{
  "arch": "squeezenet",
  "cutout": 0.25,
  "norm": "batchnorm",
  "depths": [2, 5, 5],
  "kernel_size": 3,
  "am_softmax_margin": 0.1,
  "init": "trunc_normal_002",
  "lr": 0.002,
  "beta2": 0.98,
  "grad_clip": 1.0,
  "steps": 40000,
  "lr_schedule": "step",
  "warmup_steps": 1200
}
Rows from block 7 of a small image embedding model, named by matrix and row number. Rows with one number belong to one channel. Each number is 50 + 15 x the weight over its row's rms, rounded and kept within 0 to 99. All counts start at 0. After the name is the row's rms in percent of the matrix's.
After each channel's rows are labels from the 100 images, of 14976, where the channel reaches its highest value: "responds to" is what is common among them; "patch colour" is the nearest of a few named colours to the mean colour under the peak. Only what is clearly more common there than usual is listed. The data: dead-leaves pictures: piles of overlapping shapes. In brackets: how many of the 100, against the usual share in percent.
# sq0: squeeze pointwise conv (model.blocks.7.sq.0.weight, 128x256x1x1), inputs 64-127
# e10: expand pointwise conv (model.blocks.7.e1.0.weight, 256x128x1x1, transposed), outputs 64-127
# e30: expand 3x3 conv (model.blocks.7.e3.0.weight, 256x128x3x3, transposed, each kernel summed), outputs 64-127

sq0.3 078:61 39 36 38 40 28 29 38 41 22 36 37 61 26 38 37 36 36 46 38 28 57 28 36 73 40 35 31 53 38 41 85 27 28 69 27 58 41 55 55 37 17 87 41 79 46 59 44 88 43 46 40 86 43 51 42 57 33 38 37 26 37 28 40
e10.3 103:49 98 51 28 50 39 31 55 46 38 33 43 55 57 89 92 98 75 58 49 44 46 86 47 31 62 50 58 45 32 44 56 76 40 49 48 39 50 40 32 89 33 55 33 34 43 43 48 48 50 46 51 36 44 96 88 59 48 47 43 65 42 66 49
e30.3 088:31 72 66 47 57 56 29 56 27 48 51 37 37 36 86 37 69 57 27 14 54 49 54 50 34 34 32 46 22 51 59 54 53 16 29 55 51 51 46 32 25 47 55 67 37 52 53 17 56 56 53 88 55 48 30 67 69 68 59 47 49 49 52 56
responds to: vivid (100 vs 14.3)
patch colour: brown (62 vs 30.6)

sq0.20 090:54 53 62 59 35 29 27 60 39 39 57 61 42 35 61 61 58 55 34 60 28 53 28 58 46 25 55 28 28 55 31 35 30 26 42 28 32 54 60 56 56 48 35 30 43 56 51 55 35 55 34 32 35 55 28 52 49 54 55 63 28 59 25 55
e10.20 099:42 41 46 23 44 38 30 38 61 31 39 43 45 33 33 37 41 33 28 41 64 41 42 49 36 33 39 30 28 40 64 36 57 44 55 50 46 44 23 35 36 41 51 34 32 77 77 31 40 42 63 40 84 69 38 37 57 54 42 19 33 45 42 69
e30.20 068:46 55 59 49 50 28 67 69 64 51 60 43 75 56 19 49 40 60 45 48 13 69 54 49 52 41 50 40 57 62 64 45 52 50 61 58 45 51 57 64 31 32 63 62 72 57 39 40 16 48 30 32 26 50 66 44 56 42 56 55 59 57 47 48
responds to: pastel (98 vs 14.5)
patch colour: grey (52 vs 21.5); pink (43 vs 8.7)

sq0.52 078:84 49 46 48 76 38 39 48 73 32 45 47 76 37 46 48 44 49 72 47 39 87 37 45 49 71 47 52 71 48 72 35 37 40 64 37 78 51 61 51 46 42 34 67 50 49 45 49 36 51 69 71 32 47 77 51 68 49 45 46 37 45 42 47
e10.52 126:61 43 48 65 39 37 38 90 36 37 63 46 58 75 44 42 43 53 76 74 38 66 43 55 43 76 54 71 87 37 34 90 35 65 45 49 35 50 71 40 44 63 38 40 39 40 38 82 47 59 53 55 34 37 41 39 34 43 78 63 56 42 33 33
e30.52 076:68 29 57 53 51 50 51 61 61 51 49 25 29 19 38 22 29 43 69 50 56 55 50 55 47 25 66 21 53 49 56 58 49 53 58 75 32 43 56 60 22 23 38 42 56 52 67 53 53 70 31 52 56 35 65 36 61 62 47 60 48 47 57 49
responds to: vivid (98 vs 14.3)
patch colour: green (49 vs 6.1)

sq0.0 084:99 39 46 46 52 50 50 46 50 44 44 46 92 46 46 47 44 39 79 46 49 99 49 44 55 44 37 56 55 38 47 41 49 49 59 49 90 44 51 50 38 42 41 42 37 45 62 43 41 46 47 46 38 40 82 43 67 42 38 46 45 45 53 39
e10.0 086:64 50 49 38 40 48 48 99 38 48 43 50 56 83 52 53 50 47 75 82 47 47 53 56 57 83 61 73 76 49 42 99 39 54 40 44 47 50 56 47 54 37 44 54 51 47 52 88 47 57 62 64 48 49 50 50 41 40 83 48 46 43 35 49
e30.0 087:67 25 64 51 45 57 50 64 61 51 48 14 27 13 43 24 44 43 57 38 59 49 54 48 49 17 56 13 57 50 59 54 52 35 52 73 24 43 52 61 29 09 39 50 58 50 63 31 57 57 22 67 57 36 67 56 59 61 42 53 48 50 55 53
responds to: vivid (86 vs 14.3)
patch colour: green (38 vs 6.1)

sq0.5 097:54 57 39 36 39 43 40 37 38 53 35 37 49 38 37 36 35 57 32 36 42 53 42 36 51 24 58 41 36 58 31 35 43 40 55 42 37 57 56 56 58 33 34 32 48 60 54 52 35 57 35 31 36 59 39 57 58 58 57 39 40 36 38 58
e10.5 090:34 41 47 34 36 52 42 40 60 40 38 31 55 25 32 37 44 37 21 28 68 35 42 49 45 32 36 24 35 33 71 42 56 57 63 45 58 47 25 37 37 42 40 46 41 86 85 36 44 55 65 44 78 74 36 34 52 62 24 28 39 39 41 69
e30.5 067:52 50 58 43 49 51 65 63 56 50 67 31 63 48 25 70 35 46 33 30 58 71 71 57 41 31 33 26 63 55 52 46 43 72 60 63 45 48 57 55 19 26 74 48 69 55 28 56 55 37 20 36 64 62 52 39 42 45 57 64 49 61 43 47
responds to: pastel (98 vs 14.5)
patch colour: grey (53 vs 21.5); pink (42 vs 8.7)

sq0.93 087:63 52 41 42 71 30 28 41 73 47 38 41 48 26 42 40 37 53 30 41 34 61 29 39 55 69 54 48 65 53 66 36 35 28 75 28 33 53 56 62 51 29 36 72 64 50 60 52 35 52 65 69 32 52 37 54 77 51 52 43 29 40 29 53
e10.93 133:43 35 51 65 35 37 32 43 43 30 66 31 56 28 28 25 37 55 41 31 56 71 36 45 27 35 25 36 39 22 59 45 36 66 56 48 43 53 53 28 23 66 35 28 28 62 60 38 50 57 56 49 58 60 31 25 37 55 34 66 56 34 35 58
e30.93 066:46 48 44 49 48 44 48 48 49 52 60 32 47 38 31 38 12 39 48 29 53 60 56 58 35 28 47 26 57 46 43 47 41 89 55 57 59 34 52 49 22 42 45 35 59 57 43 87 52 46 52 29 50 42 44 00 50 52 51 72 46 54 51 34
responds to: pastel (91 vs 14.5)
patch colour: grey (59 vs 21.5); pink (35 vs 8.7)

sq0.111 092:47 51 31 29 47 34 32 29 46 49 27 28 44 24 30 28 27 51 23 28 35 48 33 28 36 36 51 24 33 50 35 25 35 33 42 34 30 51 54 52 52 18 23 43 38 50 51 49 22 54 39 41 24 51 30 51 48 52 50 32 33 28 32 52
e10.111 096:32 29 51 37 43 51 35 37 55 32 31 39 43 28 26 29 31 31 24 38 71 43 35 43 36 31 33 26 31 32 70 38 42 51 47 43 49 49 28 38 26 42 46 34 29 87 77 30 47 43 66 45 81 76 26 26 47 47 34 35 30 44 40 75
e30.111 069:51 53 54 45 50 32 65 60 57 54 64 35 64 47 10 56 34 44 42 34 29 72 47 57 34 37 35 33 60 52 49 47 48 78 64 54 50 37 57 55 24 34 63 45 69 55 25 69 27 40 27 33 37 59 53 38 42 42 55 61 50 56 42 44
responds to: pastel (100 vs 14.5)
patch colour: grey (54 vs 21.5); pink (41 vs 8.7)

sq0.106 076:83 47 45 47 77 40 40 45 75 33 43 46 75 40 46 47 42 48 66 47 40 88 38 44 51 75 49 55 75 48 74 39 41 41 66 37 75 48 59 54 45 39 40 70 52 47 40 48 42 56 71 73 38 48 72 51 69 48 45 46 37 44 41 47
e10.106 133:59 46 47 70 39 34 35 85 37 37 64 43 58 75 47 46 47 57 74 73 36 68 47 53 36 78 51 71 82 35 32 84 36 64 45 48 33 49 74 38 46 67 38 35 35 38 35 78 47 57 50 53 32 35 46 42 33 44 74 64 60 41 35 33
e30.106 070:67 32 58 54 52 50 52 58 61 51 50 25 31 18 43 27 29 45 71 52 56 57 52 57 48 25 67 27 46 51 60 58 50 52 58 75 36 47 59 60 20 27 38 44 57 53 67 52 53 73 35 51 56 39 67 32 61 60 48 61 50 48 58 47
responds to: vivid (98 vs 14.3)
patch colour: green (48 vs 6.1)

sq0.47 102:40 29 92 94 53 40 40 90 51 41 93 91 43 54 94 84 94 32 39 93 40 42 40 93 45 55 35 40 49 31 53 46 41 40 39 40 44 37 38 45 33 67 48 53 52 34 30 40 46 36 51 53 47 33 43 37 39 32 30 91 39 92 39 31
e10.47 168:60 48 45 49 44 45 46 50 94 45 58 55 46 50 40 40 46 52 51 52 37 56 38 72 50 48 57 52 50 53 38 49 54 48 99 82 45 44 51 49 40 58 60 50 49 42 46 52 44 42 45 45 53 37 46 43 63 99 53 49 54 45 46 38
e30.47 074:50 53 35 56 61 50 55 47 56 56 58 58 49 55 53 32 16 44 55 59 58 59 58 56 68 57 56 53 34 46 63 59 44 45 52 60 58 42 49 55 54 58 43 57 55 58 82 44 55 66 69 20 49 36 56 06 69 56 58 57 47 61 55 40
responds to: dark (77 vs 13.7)
patch colour: black (46 vs 10.6)

sq0.29 092:55 51 31 29 40 34 29 30 37 50 28 29 49 24 29 28 27 51 25 29 34 52 32 28 47 29 51 29 30 52 26 35 34 30 50 32 34 52 54 52 52 22 36 35 46 52 52 52 33 56 31 32 37 52 32 52 48 53 51 31 32 29 30 52
e10.29 092:25 33 47 39 42 52 39 35 55 36 37 34 46 23 30 31 34 38 21 32 70 45 35 39 39 29 30 26 27 31 70 36 46 60 52 40 52 46 28 37 30 47 40 38 35 84 84 27 45 45 64 43 80 71 25 28 46 53 25 43 37 43 38 71
e30.29 066:54 53 54 43 49 32 67 61 58 52 63 33 61 48 19 58 32 42 45 34 30 73 46 59 32 35 34 28 65 52 48 48 45 79 60 58 52 37 57 57 26 33 68 45 71 55 30 68 27 43 28 31 40 60 53 38 48 46 55 60 48 56 42 48
responds to: pastel (100 vs 14.5)
patch colour: grey (53 vs 21.5); pink (44 vs 8.7)

sq0.21 087:63 36 41 42 82 32 32 42 85 35 39 41 44 28 41 39 39 36 27 41 33 65 32 40 46 74 37 53 71 39 77 36 34 33 66 32 42 36 49 53 36 30 35 81 66 33 54 35 38 33 80 78 36 36 36 35 79 35 36 41 32 41 31 36
e10.21 092:49 42 46 78 28 39 39 60 35 35 77 31 56 42 43 29 47 65 47 37 41 78 55 50 36 56 36 44 54 31 37 58 34 69 55 52 35 49 64 36 28 72 29 36 35 38 36 52 48 55 43 45 44 44 37 29 35 56 41 70 66 25 37 42
e30.21 082:45 53 50 54 48 57 50 54 44 55 56 43 46 40 56 35 10 46 61 34 57 55 57 56 48 41 50 42 43 50 59 52 51 82 47 57 74 49 53 43 32 64 37 49 46 53 75 81 58 67 80 39 58 39 49 10 72 68 47 71 52 55 57 47
responds to: shaded (86 vs 50.3); cool (78 vs 14.4)
patch colour: blue (50 vs 7.1)

sq0.63 087:46 23 39 38 50 78 79 39 56 75 40 39 45 68 38 38 40 24 47 39 77 49 79 40 55 50 27 96 50 23 49 58 77 80 58 79 48 25 25 28 24 50 59 50 57 29 49 30 60 27 54 50 60 24 52 27 66 25 24 40 72 40 59 24
e10.63 057:31 39 32 53 32 47 43 48 42 45 53 32 41 47 39 47 40 46 20 44 34 44 37 29 45 46 36 30 54 41 28 51 46 36 42 26 44 30 23 47 48 47 26 45 46 34 38 53 29 38 29 31 24 41 49 48 41 42 48 23 42 35 15 33
e30.63 129:36 40 47 51 32 63 40 24 34 47 44 41 24 32 46 43 46 39 45 28 61 33 58 43 37 35 34 38 45 32 26 30 49 41 35 28 22 34 31 44 42 47 29 34 36 41 35 40 63 22 40 45 63 40 40 47 34 31 30 59 35 46 52 60
responds to: vivid (100 vs 14.3)
patch colour: purple (26 vs 2.8)

sq0.14 119:55 46 48 48 59 94 95 49 64 90 49 49 52 64 48 48 49 46 47 49 92 57 92 49 50 60 46 99 58 46 60 55 93 95 53 92 53 47 54 51 45 53 56 59 54 51 49 52 55 48 64 63 55 47 54 47 61 43 45 48 81 49 76 46
e10.14 063:25 45 41 57 43 69 68 51 42 70 56 42 19 52 43 54 45 41 29 49 37 39 42 27 76 45 38 34 63 64 32 53 45 30 41 28 68 41 30 69 54 42 31 72 75 39 37 59 40 22 29 40 27 43 56 55 40 41 54 25 41 46 30 35
e30.14 154:38 41 46 51 31 64 37 26 35 47 39 35 16 28 46 42 46 38 45 27 61 30 57 39 36 31 33 36 43 32 30 29 50 43 36 31 26 33 32 44 43 46 31 34 36 43 38 44 61 24 42 46 63 39 41 47 32 31 24 59 35 43 51 62
responds to: vivid (100 vs 14.3)
patch colour: purple (28 vs 2.8)

sq0.122 091:70 30 47 47 47 62 64 48 50 52 49 47 73 51 47 47 49 27 71 48 61 71 61 49 41 51 27 73 42 29 51 40 59 64 42 63 80 38 32 33 29 56 40 45 38 37 34 41 41 35 49 52 40 29 77 33 59 27 26 47 56 48 51 27
e10.122 108:52 48 36 54 42 62 59 81 43 60 53 48 37 78 50 55 49 41 64 72 29 49 50 51 63 72 60 70 86 62 36 81 38 43 42 46 51 37 61 69 49 40 41 62 61 32 32 87 37 42 42 44 25 29 50 52 39 42 79 40 43 44 38 33
e30.122 069:55 23 50 52 38 71 50 48 56 46 46 37 48 28 33 50 44 29 57 53 67 47 57 40 43 29 53 38 47 27 46 42 52 26 43 52 11 37 40 54 31 34 20 30 53 38 51 27 66 51 22 50 69 41 63 61 41 42 40 65 29 40 60 75
responds to: vivid (100 vs 14.3)
patch colour: green (40 vs 6.1)

sq0.102 119:56 45 48 48 59 92 95 49 64 89 49 49 53 64 48 48 50 45 48 49 92 58 93 49 49 59 46 99 59 44 60 55 93 94 53 93 54 45 53 52 44 53 55 59 54 49 50 51 55 47 64 63 54 46 55 45 62 42 45 48 81 49 75 45
e10.102 063:24 45 41 56 43 69 67 50 42 70 56 42 24 51 42 53 45 42 29 48 36 38 42 27 74 45 36 33 61 63 30 52 47 28 42 28 64 41 29 67 54 42 30 73 75 38 38 59 39 25 30 39 27 43 56 54 41 42 51 25 40 46 31 36
e30.102 155:38 41 46 52 31 64 37 26 35 47 40 36 16 27 46 42 46 38 45 28 61 30 57 38 36 32 33 36 43 33 29 29 49 44 36 31 26 33 32 44 43 46 31 34 36 42 38 43 61 24 42 46 63 39 41 47 32 31 24 60 35 43 51 62
responds to: vivid (100 vs 14.3)
patch colour: purple (28 vs 2.8)

sq0.127 093:60 57 35 32 37 41 38 34 37 52 30 33 53 35 34 31 31 56 33 33 41 59 40 31 45 23 58 37 30 57 25 29 42 38 47 40 40 58 55 57 56 32 29 31 47 57 54 51 30 56 28 27 30 58 41 56 53 57 57 35 39 33 39 57
e10.127 096:32 32 51 34 39 53 40 42 57 37 36 34 50 26 25 31 36 34 24 31 69 39 36 45 40 35 35 28 32 32 68 43 49 58 58 43 59 50 30 36 30 44 39 40 36 87 86 35 48 51 66 48 77 73 26 24 50 57 25 35 36 40 39 69
e30.127 065:55 55 58 43 47 37 68 66 57 53 70 31 59 44 24 65 32 48 37 29 40 74 44 58 46 30 35 22 65 56 54 48 43 77 61 59 46 48 60 56 19 22 73 53 71 55 26 59 38 37 18 35 44 64 53 38 44 46 55 58 48 59 45 42
responds to: pastel (97 vs 14.5)
patch colour: grey (52 vs 21.5); pink (42 vs 8.7)

sq0.16 101:47 44 87 86 64 25 25 84 61 28 80 87 53 37 88 79 80 44 33 88 24 47 25 79 57 61 49 25 61 46 60 58 25 25 50 25 51 55 47 52 45 52 56 62 60 53 40 57 57 46 58 61 57 47 45 50 52 47 44 85 26 82 29 47
e10.16 070:61 45 53 41 36 43 39 51 78 34 56 76 44 50 26 26 39 50 52 54 18 52 23 68 44 43 68 54 50 57 31 46 64 39 83 77 38 54 45 52 26 67 82 45 47 36 50 53 52 36 44 52 61 25 36 29 71 84 56 44 53 41 52 34
e30.16 072:45 51 38 53 58 49 53 46 53 56 60 56 50 54 53 24 19 39 48 53 60 61 61 58 76 52 50 50 32 48 62 58 43 39 49 57 53 39 49 48 48 55 45 56 51 56 80 39 58 61 67 21 50 30 50 17 68 57 57 55 49 62 55 43
responds to: dark (70 vs 13.7)
patch colour: black (40 vs 10.6)

sq0.79 083:60 53 38 38 79 34 33 37 79 51 35 36 43 28 39 37 35 53 25 37 39 58 34 36 56 73 54 55 70 54 72 34 39 33 75 34 32 52 56 61 53 30 35 75 69 49 54 50 34 50 70 73 32 54 34 52 76 53 53 39 33 36 35 53
e10.79 126:37 33 49 68 34 42 39 42 35 36 67 22 54 26 28 24 34 53 37 29 59 70 38 40 35 34 14 33 39 25 59 44 30 66 50 42 47 52 54 32 22 65 27 35 36 62 60 38 48 55 54 47 57 59 30 24 28 50 31 67 56 33 34 59
e30.79 067:44 47 45 50 50 46 49 49 51 53 60 29 48 37 31 34 10 36 50 29 54 62 57 58 34 27 48 26 55 47 44 48 41 85 57 57 58 33 54 52 18 44 45 35 61 59 45 83 53 48 53 30 52 36 46 02 50 53 52 73 46 54 52 34
responds to: pastel (89 vs 14.5)
patch colour: grey (59 vs 21.5); pink (35 vs 8.7)

sq0.104 086:64 54 39 38 37 32 30 37 40 46 36 37 53 22 37 37 37 55 33 38 35 59 31 36 38 21 51 24 22 55 26 31 34 28 39 32 41 52 58 53 54 12 34 32 39 52 54 53 30 53 34 29 31 55 39 52 40 54 54 39 30 38 27 54
e10.104 099:42 44 51 28 48 45 33 44 69 34 15 45 47 34 42 45 44 29 37 41 69 26 48 50 35 42 37 41 39 36 61 43 49 51 52 51 48 51 23 39 41 29 53 34 29 74 70 32 50 47 69 49 72 66 39 43 55 52 37 21 25 47 45 66
e30.104 072:44 55 54 49 52 31 61 75 61 52 63 43 81 63 30 55 52 61 43 35 17 68 49 48 45 46 26 48 69 62 57 44 56 63 61 58 61 52 62 55 27 40 68 56 72 54 30 58 19 45 28 41 25 55 61 51 41 38 58 59 63 54 45 46
responds to: pastel (98 vs 14.5)
patch colour: grey (52 vs 21.5); pink (42 vs 8.7)

sq0.123 076:76 35 43 45 25 42 43 45 28 33 42 44 75 36 44 45 43 37 67 45 40 76 41 43 61 23 35 44 48 34 31 74 40 42 59 39 75 44 40 39 34 43 74 14 59 40 52 41 73 46 32 29 73 36 70 43 48 38 34 44 38 43 43 34
e10.123 090:60 65 41 32 42 45 45 80 43 48 28 41 47 84 74 74 66 54 74 71 37 31 72 50 46 92 59 78 72 43 35 82 55 29 36 48 36 42 52 43 72 18 46 44 46 38 37 70 43 45 54 50 28 42 66 69 51 37 72 37 51 38 55 38
e30.123 075:55 44 69 48 51 50 44 62 51 50 53 26 44 28 71 31 66 56 45 30 51 53 51 48 53 24 49 41 48 59 64 50 52 03 42 74 32 53 56 45 20 31 51 60 48 51 52 01 51 58 29 84 49 45 52 70 51 55 50 50 55 49 57 53
responds to: vivid (99 vs 14.3)
patch colour: brown (65 vs 30.6)

sq0.107 097:39 54 65 66 50 22 24 65 52 11 63 66 44 36 66 65 63 53 36 66 22 42 24 62 51 56 54 15 47 52 52 49 24 23 38 24 43 52 52 55 53 50 48 55 37 53 52 45 44 44 49 47 46 54 40 52 39 53 53 64 27 64 32 53
e10.107 075:51 53 65 36 56 21 20 47 57 22 54 74 26 47 35 36 50 45 55 42 22 57 40 56 26 40 52 55 42 50 34 45 62 38 57 56 19 64 43 30 33 56 88 27 30 43 41 46 62 17 50 60 55 31 46 37 69 57 54 43 45 52 56 42
e30.107 071:39 60 47 49 52 26 51 57 40 55 58 61 47 51 40 41 23 54 38 51 21 48 37 55 90 53 44 46 27 51 58 51 47 34 35 34 55 53 43 37 60 50 55 56 33 48 57 34 23 44 55 18 26 49 36 16 53 47 55 42 57 59 48 26
responds to: dark (92 vs 13.7)
patch colour: black (65 vs 10.6)